config.yaml
arch: "efficientnet"
color_jitter: 0.2
norm: "groupnorm"
channel_attention: "se"
widths: [32, 64]
max_steps: 18500
epochs: 93.1
weight_decay: 0.1
Rows from block 7 of a small image classifier, named by matrix and row number. Rows with one number belong to one channel. Each number is 500 + 25 x the weight over its row's rms, rounded and kept within 0 to 999. All counts start at 0. Numbers have three digits each.
After each channel's rows are labels from the 100 images, of 14848, where the channel reaches its highest value: "lies over" is the class under the peak; "colour at peak" is the nearest of a few named colours to the mean colour under the peak. Only what is clearly more common there than usual is listed. The data: drawn small creatures on textured ground.
# convs0: expand pointwise conv (model.blocks.7.convs.0.weight, 128x32x1x1, standardized in use), inputs 0-31
# convs1: depthwise 3x3 conv (model.blocks.7.convs.1.weight, 128x1x3x3), a 3x3 kernel
# convs2: project pointwise conv (model.blocks.7.convs.2.weight, 32x128x1x1, standardized in use, transposed), outputs 0-31

convs0.105:501509495484495552536441509535483482509509503474470493491477500511542523492466500470513545503469
convs1.105:492518496503560535501486487
convs2.105:511511529473504498534511493488573500516481511468525481511524518480479499505442499465490508503545
lies over: limb or head
colour at peak: grey

convs0.27:506480531522522485486571494504491479497471507486512498520512510477515472491518445506534443513489
convs1.27:526506501543521511535535509
convs2.27:454508484540468520525453502504541463515470559494482532520489492503487534498502496495505485521503
lies over: body
colour at peak: green

convs0.17:436486499526500478544475506488491541495489545469477528513516482484510487483495464472498532528512
convs1.17:471477508527545510470479499
convs2.17:521493471484543507507510494476466555543480526542500484504522482513536490471497525510501526465473
lies over: body
colour at peak: grey

convs0.24:479508552522456479499488485536466498500538476491549488495470483503498499542507489472489529516466
convs1.24:493530510508468497457494540
convs2.24:527522508526484524532444515497504503500496525470505517534493488556497550469516480492519510486461
lies over: body
colour at peak: brown

convs0.125:522484527512525531512504478486508517473513469515463509515525523482452495490491554527462465476531
convs1.125:518512524491443524494510523
convs2.125:518488512507505476501474517506551487515481533515553523530548493481544513530484483500497487468535
lies over: body
colour at peak: brown

convs0.50:509494477500523516516454514525504519469509482492448491501518526457439478529523485503527507501538
convs1.50:507508467532541509515534515
convs2.50:497471483505512481513513512534547499515517510458531484482533528460527473511511508454508477516548
lies over: limb or head
colour at peak: grey